config.yaml
model: "multi-label image tagger"
dataset: "dead-leaves pictures: piles of overlapping shapes"
train_examples: 145000
image_size: 32
crop_scale_min: 0.8
horizontal_flip: true
translate: 0.12
rotation_deg: 10
color_jitter: 0.2
arch: "vit"
norm: "layernorm"
norm_position: "pre"
activation: "relu"
mlp_ratio: 3
head_dim: 48
fused_qkv: true
bias: "all"
qk_norm: false
layer_scale_init: 0.1
parallel_block: false
inner_norm: false
patch_size: [4, 4]
conv_stem: false
layers: 12
width: 384
positions: "sincos"
pooling: "class_token"
num_labels: 33
init: "torch_default"
residual_init: "none"
optimizer: "muon"
muon_scale: "original"
lr: 0.015
momentum: 0.9
nesterov: true
orthogonalizer: "newton_schulz_5"
adamw_lr_other_params: 0.0029
grad_clip: 0.5
cautious_weight_decay: true
steps: 10700
batch_size: 64
epochs: 4.7
lr_schedule: "linear"
final_lr_fraction: 0.01
warmup_steps: 210
weight_decay: 0.02
adamw_weight_decay_other_params: 0
Rows from block 8, named by matrix and row number. Rows with one number belong to one neuron. Each number is 500 + 50 x the weight over its row's rms, rounded and kept within 0 to 999. All counts start at 0. Numbers have three digits each. After the name is the row's rms in percent of the matrix's.
# fc1: MLP up (model.blocks.8.mlp.fc1.weight, 1152x384), inputs 64-127
# fc2: MLP down (model.blocks.8.mlp.fc2.weight, 384x1152, transposed), outputs 64-127
fc1.355 066:595583515591477564453546437537504546510502540509464489529439545473502520533487501416601505531563498493509515500504408574439524408492581453599450477544377487459500524548536525417470554436464608
fc2.355 062:448608438499454440444544510463591524539498399560471493496526454522472526546569516582560489387475510482422429557462505524538526602493490552526518542505571599487565517484526540500493460508604579
fc1.356 065:517564555477590575440521510577576415513590517494466494569449558453481564479460451505459548584464472482419473542512451508566445519458447392489552437570452486484449557532502491454501466425477443
fc2.356 059:507484576498370565493459507443517488439570396530523530550539429533581596495496384576479526458472469493545555478567525390568441433548436473444486519446483446495479515561516509582424526563561537
fc1.357 075:503508406426500560553417508422438600593452502475573532492539455444524472578501477439518461474501437399499478496416516572550520535485493464422405501522477516510543469520528550476417493516526481
fc2.357 080:484562567522483553458463575515510485525505534507431435486492434511450518542452556366490478566413435510514483476532369482476453533484487470571468480429539534489562461392494521565599468538482529
fc1.358 114:516469461487431471483504580631520477460491377517514487501473492472497559533531435520543489491489557589389525524513502519545477455481464547591526484438449572474501524468467518541481481468500448
fc2.358 116:450574469499722538517428492524510488503522576526440593501568490574606388499538527523471617468600536377521519497510469464517452519471513537500463426449496444558464383455528510500494494518472569
fc1.359 046:508531532516493499488557464430469452475554497519457470450537572470393528489482503480497559477519562499513477519527588529573503501496485483435440510430484504470473411474415534394510513557528501
fc2.359 046:558399478500554510472453519577524479488548447420507499549491485426513441511522491528490529423387503479511429403497448556527571609419518536554437417456484492487540557494490474504510548540442480
fc1.360 132:495480460500492520435432484480550555447509459587537502529456430514490537485529622493505524569488480494560456522493434466431590406434580561440462495519503480535558565541502530564486448469485559
fc2.360 132:482447460538541470522532525464427492501440460571484524495466544515473392571504479511617594404598608514467507485493597560445505610435563495501534540408513572541474503523469412466497544484514449
fc1.361 052:529438420501468428434473582469514557534415560461584553556457480516531504516533547541504546510541438537496484496543460451516507440495420518485475455469507509548501567481414464483507502514497493
fc2.361 054:475516557450571481526556498490435503493543524501484534438556538498543507401545439505490557409443615514602539568514569474579467443500571495635586497532467514425542453498552509450495472449526464
fc1.362 170:486488395490528464481427475499544413466613494522458509517435494439548512611511534530448562572490486538506535416531530463490540495428519477452481547459566465517527459548545416466403445475493483
fc2.362 158:573445552532420524482520426532498492500440514477428490460497492568383440450495518383492534493500599517559496483477480513451515447522531468476465629505448481494534485399547519407529543640469435
fc1.363 121:486525437507504515476457558426484499418509491500461506527440514582413445501498561456512517524461514468426511468472438546500541611504472518563551546503572578456521499417491405458486463471459539
fc2.363 123:514504491428503474486548585470557468504479497555432495529537552529468494374521394563539532460566464629461595481489539509463444381540572479429410572529455517491476535495525525562572561591531601
fc1.364 086:505531551512559512446523574485473431529444495482581497477589508548489498423539492528497508548493527475537500533527457538502459442498462451376412437540558579476579555450503554485420522431539567
fc2.364 083:421471446480483461540458594483457548462606523438503474419497436409489473510457567504556470454504479468480435532444508555515513583470541477540520402388471417458431533510444463486548531510412484
fc1.365 074:587530453432512559516543492582498534394549586526508572457479535498557448509469517527525508575522493463482593478488489452525470530555546528400488511504540511526476490473547517593414547522415523
fc2.365 077:445443497464533417528503542543529524547560409453463477535497536585498461576521523447386515551468500474489524551410541500514405516479462487510505464450507502502501465495536500497444521421478563
fc1.366 124:574491544592446513500491532431453503506467551520506431529486491502466512492526531476588521447342467526453471467633521397578475525502548524534461501594451450583479431492555507519587419531404483
fc2.366 117:547514491533523538444564417485483499491649538436544503493479609557439533446574544517459552522538453485508499440489593401507489438529485465490474471483537475528481493495485464487463534449493495
fc1.367 136:563612455522442460509425471481435514421478435523426455480444501509451535469479486468599518501510431527469485560467486458497539450468535436553479526518553520543544438529506496486603504503462588
fc2.367 142:503539550482576469475512478510520493527457526524448579537544481598582501555551505400510547589581415424501517506533494555517517552367546477526507498548487445538512523466493478501493552410564583
fc1.368 093:438459444503553534479409562491490417666441509502509401524543561564483547452452491461554491515443521464481407406539380484568558485549522469478507495497498544560564489492535506486508518546465428
fc2.368 098:505455487465508494508622545502573494489443476556519442494493516454463513514514574555574454417546588542561511638424462507485524609563452548566501445460527536508592577514498585443532419531568509
fc1.369 102:512530592485498503499453409480516439482441424587506563516569438423467629528501547426483495437529504511486482481510503545530550501435439501404466392495507456577412541531530509497480462489471456
fc2.369 102:452505568473472517424458545464517625544413492489471392489443488492524482499386526442398445460419514472500474515444437464489464450461539503497543520488499539589379474506489500502510405501553442
fc1.370 105:445469532482571561438415456522467463450479429484428459547490601525462473581481579518517393477464487549525509468442596490424404605541461473477568531485515490511460616462554488583479411537594444
fc2.370 103:478561560592461477451496404514543484548510597453589487548509542515492515482494465490482559592505612442457575418437414529424554487523455560512514477422519501564500410574498535440520474541431638
fc1.371 093:426555550501409450544497532421493468529427523449545431413560410517494456559413497536514495575483468512418466572514454549499495502437512594524500571522519460485445543474443443521405352411509519
fc2.371 096:514469472564503514464556478429428501513505429494446450486466569454469439464602634550533547468589519527576452533464510553535563541566521478470552459524500398514497557520498488534553563535403551
fc1.372 131:480467474516512604430511562607509557499428527518482494488579494502449589509429569511473479451555460500539520426575508482618455449519524472417529508456438581474485464477538578569461439451490473
fc2.372 125:557488489547548454577488425497585529514562485570489552498493499468512376501433442466495445439524616494502473574461571520478577623569557576502439576558496563520560412477501532531545538505488556
fc1.373 115:421524419459475499532491614484522481507519489519532601548541495444456549495543543414404488464479471472477472466516534577552531516432601455460481504435519561475568463448498564518459513552520474
fc2.373 105:537466477471555533477553516491504431507552516543613483541510502538488537507537452546464509502480485535550479484512481549461612535588494447482521521580457405464428498508495555579516422384448381
fc1.374 088:470511547557598520483518545413508450509415459525554493587429467470484586545514495404469595503476510466543523529537544503548535457452358472599498534531533490528490567562486527476559483620412512
fc2.374 099:540514474429470514570462498479463585471423480476561401489491482528448544525511586418496549495442499404607485509481512438381480470432597464474504470432499536577511356564408546555511429447571413
fc1.375 071:522471502473499518391547586609469551489495529439494549562552427489470516566576401481478564533404510438550474508452524599467419460553560459461476499473473475463423525539436451501432531461524597
fc2.375 069:485440474579474581520540535550430470482507514569482448514458472429468505573402543431493479498510534510474537466477500428547572523487480441445502505531484405484608489501548467393531474548513405
fc1.376 127:583434621486508449463590390542497474540467524546500536538482552511532500527465570479478456522492355490478475489517446595543511588524460417490565529538467437575527523497541443501603547573581527
fc2.376 124:507471479557528513415465498463542467529586413431520485506530465413479542510560458548489441486583511457547538453479489535491390521431634504563460463477520504457447480585512498482533474495440494
fc1.377 072:508404541593573568426584646501452554520565487524493486500436498523466536488487588509473507488432515456497485513529526514442420459540590603596451481460420528411452506569383446498517551478476533
fc2.377 068:422566557529467403488470532517486437491567555582571535518474540440460506621446477496448487477529486584533487521490496480573540412439506532466510573484499507460434489463513488503605476468489430
fc1.378 103:505489531516523557555518434516504486458424549479577477403525414550522583486479520385529504529527514545580471565629421542463540489639507480589461551480481498494547458545477437519518470440569547
fc2.378 104:510542470517559474484462487481373551463473499510496494504441486497591493410634529455403525564559569498540591556483549518560488461481552507470520532472453534491491511450470580421457590486486429
fc1.379 100:492488463516522387579565508515521420538540525538492391420487563554482447526531536498450569538542527557445414547468431483419459609544497506498473416458528384485515526491494579482544480525549417
fc2.379 095:534544466548523610466565459532399437517485631474479489492483558488530559521472429485552443574519442443479400522520604460443448531537401508553451508599518499441563559392515531498454514455453542
fc1.380 119:544416403427542576451538621496419509573595475490560516522587491524472485513429430491565472510482410463548524500464445532555493520595556530524490515503487584516491475496440605478456509511519506
fc2.380 110:434565515484485475431438458517431488525452434445462513507472494447535486549478451556470432476482665537509580574493496398458543484480491467433473471475535446477501563510561584410378547472503444
fc1.381 075:560489492435543616512497552493461447507544428511504441490460559554474499517503493532510585548387468450485385515454586458552513549517508398508456490557439507483567529510544456456503504541497477
fc2.381 079:517483571583459474500530481452468548466438545600520562554480517562490552492487535435483399469601584469511571486496448535414492554428485525527432503519424510466518471477581554553499508405416566
fc1.382 046:472496377446541496502574516559464512521472539448438483477457550431498507513468385459572549499483379522401509494523486430456446542411532462491478548512519457518541480473447414575528556540550503
fc2.382 050:581539490503490600492518488446493493528485483476460517616560534459394557482491505399522576483489556545446552462509489610470528518580415447526477547499497529484404469570512499463431516534443557
fc1.383 067:521570437332525472489494554468506476454525508492470555568486520470557503411477503419448496549453474566552423444544587441561438555440392428515510582460465471506465510475486531445507508454510455
fc2.383 061:496439571536535410437512481493576534457472479504533507498517496568347528444518566551507550415525481476489480506501429540444501432530429498509483509493500600489393499528489485592564403583548478
fc1.384 059:424458527504508506425539488490563381458559455514550568484467541498485538451457534566502599517403551493533459446553601437506555447541478399518537504524370585497479538583472486476394441452410557
fc2.384 064:541574467528487492497419490470452508470530542490463415556559509466494583464470488498586429603484479631498541531530491509517586496503452525548498564486549526509529480510463513510448568536514591
fc1.385 104:483617464586469575524446545512445557557557541529547531415420443492436490533531438482547464480474508646484506495529523416472518491479604550587577433443566461507592438496501434548442519547436472
fc2.385 104:469460507528477426526426488548460527458455524472498526517535484420595596441487521502515521482512460462527509517560525454509559454442469515419452560485541511496495543455500565557498606514577555
fc1.386 117:608443484494516516466481467530593430514623503464534486482468455509540492469461529422439479473590649407532422551569498537551474485493500462540514491476549472539475482503493496382469523462419513
fc2.386 132:433562513542503503417486477494508549464430557573494504507463482451557489581512417464529417362540517565405547490473555510471619567476646485500468535529441482511495642460498507540525482564579493
fc1.387 129:539517470502532439494469439513474478517486563548555549587416388462582505505484472575432511500485479491446490488553432517514410478403477571591430609485416528455392509458490540424480483464508580
fc2.387 129:513502521505501505538572532477425511487531455529544420505535535451518483502400608418538474431502442439494515513521531529527519450576510492478523379372540540548591516484434501420503537420589549
fc1.388 062:456445516461525497462507482521549447518565488576514483477449431506539533550519423532487496447551431444565525502420486481472431598448448451501547555525423507538558551524477529528326391493431474
fc2.388 057:458549478456509412557466590523537529528487528496526523459520462475506505493493617417518419536534545527441363565566603518467586475566463565597454501469546515537403516412544526503534539557455529
fc1.389 096:451368474533459462489522568435473564617519495554505453489435482533539504505428505544423487493438567475492530480461462492528581449499430532422595637538480493575550489495574537533404611520458466
fc2.389 097:557494440470478467450549492520512544491533510536523517551482483450551581427449495485531528502547452525538503464530370509420513570544543502600545540500552522517488505460511465494491536485509530
fc1.390 112:437442466512398481504483611462421514523441354592471536469447498491531502446490497445510494543509401476467542455403519428531559459506546565565475540499529482546462488555533502574461439562503468
fc2.390 107:535524492509459500502546477479506484504462483512469443463555528464631535425424496480480517485517462428462532487367559552513441529389509445524577411453423500516572578535478616490427505476506453
fc1.391 081:578480501559500408536335468571420478568462361539556452504445577398503538495507512580461452451478552520509540471437599603436491514401430531530483556462587526552559568485430525422499543474477595
fc2.391 087:441612541507550521519576517481546362429544561618556516493468555443454573515519518485521525463459604514500513490608488535474506491531579454386541399539492533591451495463460505572588483561522467
fc1.392 083:472554628589445533550455481501545509554466557558558498409474493448431584517526412498468607495591603496438479443479574386476544509423576448502457478538444472527563433455532501544441452461467442
fc2.392 087:524456506555524463569505564411543548560513517474571580585505575516560404509465517504481419575433532487463492576562492534517474488415518509511567543477475406518433544522543472414494541433515585
fc1.393 156:440523492683480446466489392522537517451465557496490511472433418501516422518549440499531557503501499499418498469557461519457471444514504478435523522542542499476466462526560500528512417599512520
fc2.393 148:565445481447489522407428522536523600497512480498421509484453490488452439543486541578527497504590475677560503559580551462575496437453567484518560386555486509501462552493504498489462513458556425
fc1.394 063:515584556529468570440551507484471480529473525542481461489488492430552525505457494487566449512606495377500540440472627521508527482490544495485490459499391411526528466490565541548493435558569517
fc2.394 064:555487496471428466533442482527439493448522504495508456546533480524502568463541454570544498485448490478416539535483419555472436540521542504549554517527471483543460611477409493559452561448500562
fc1.395 087:519499489458555522403656469516557458566452426632476527462504477474568551534508524519508555454539410482570571478442508508456468478483504506459527547496503480470415547431634554481527480454383565
fc2.395 090:581455498519486535613526517541539545436464603492475543484521500502497504511467560440507513458494633545469430518587483553452594475585572505597463472550529479531418496505512391471472457508504427
fc1.396 099:463458503509505447579478417497495514519421496511542458535415500503462451450511529543503508515545614640532573520520440594455574508551579563451531462522452459573582496478504491447557502486466488
fc2.396 099:478567558513593583484550399454487366529456491546548490506498548468571516480450478422553488577490484475556469554553548519504462458535509514618466435472497468471465483430553473408438428505495511
fc1.397 037:471425492515492476477460491535412497485518469551555547445454459397462497500484497510552503533531527516581431516543490449523509401560485494489458494525474521506500426514506466586527539412461533
fc2.397 038:498543562494515455468482474460536500567501416489499418563501554460510487482454497418565511518448448532438455545468493435485492563369501490569529560571588454453512573510469479514542510650554480
fc1.398 083:552505492455465621380519521493545526579440440534480618528522506403425433467477415446510493529523478488552523449474499476528438477425510541507601526574458575550440466453510412414554523458567453
fc2.398 086:551487465562543418486525435472434423456497507446482484525466433467451527616499378538510535485479517467461506500565499429435568541508447514510536422452584413499515502447488513436573484586584451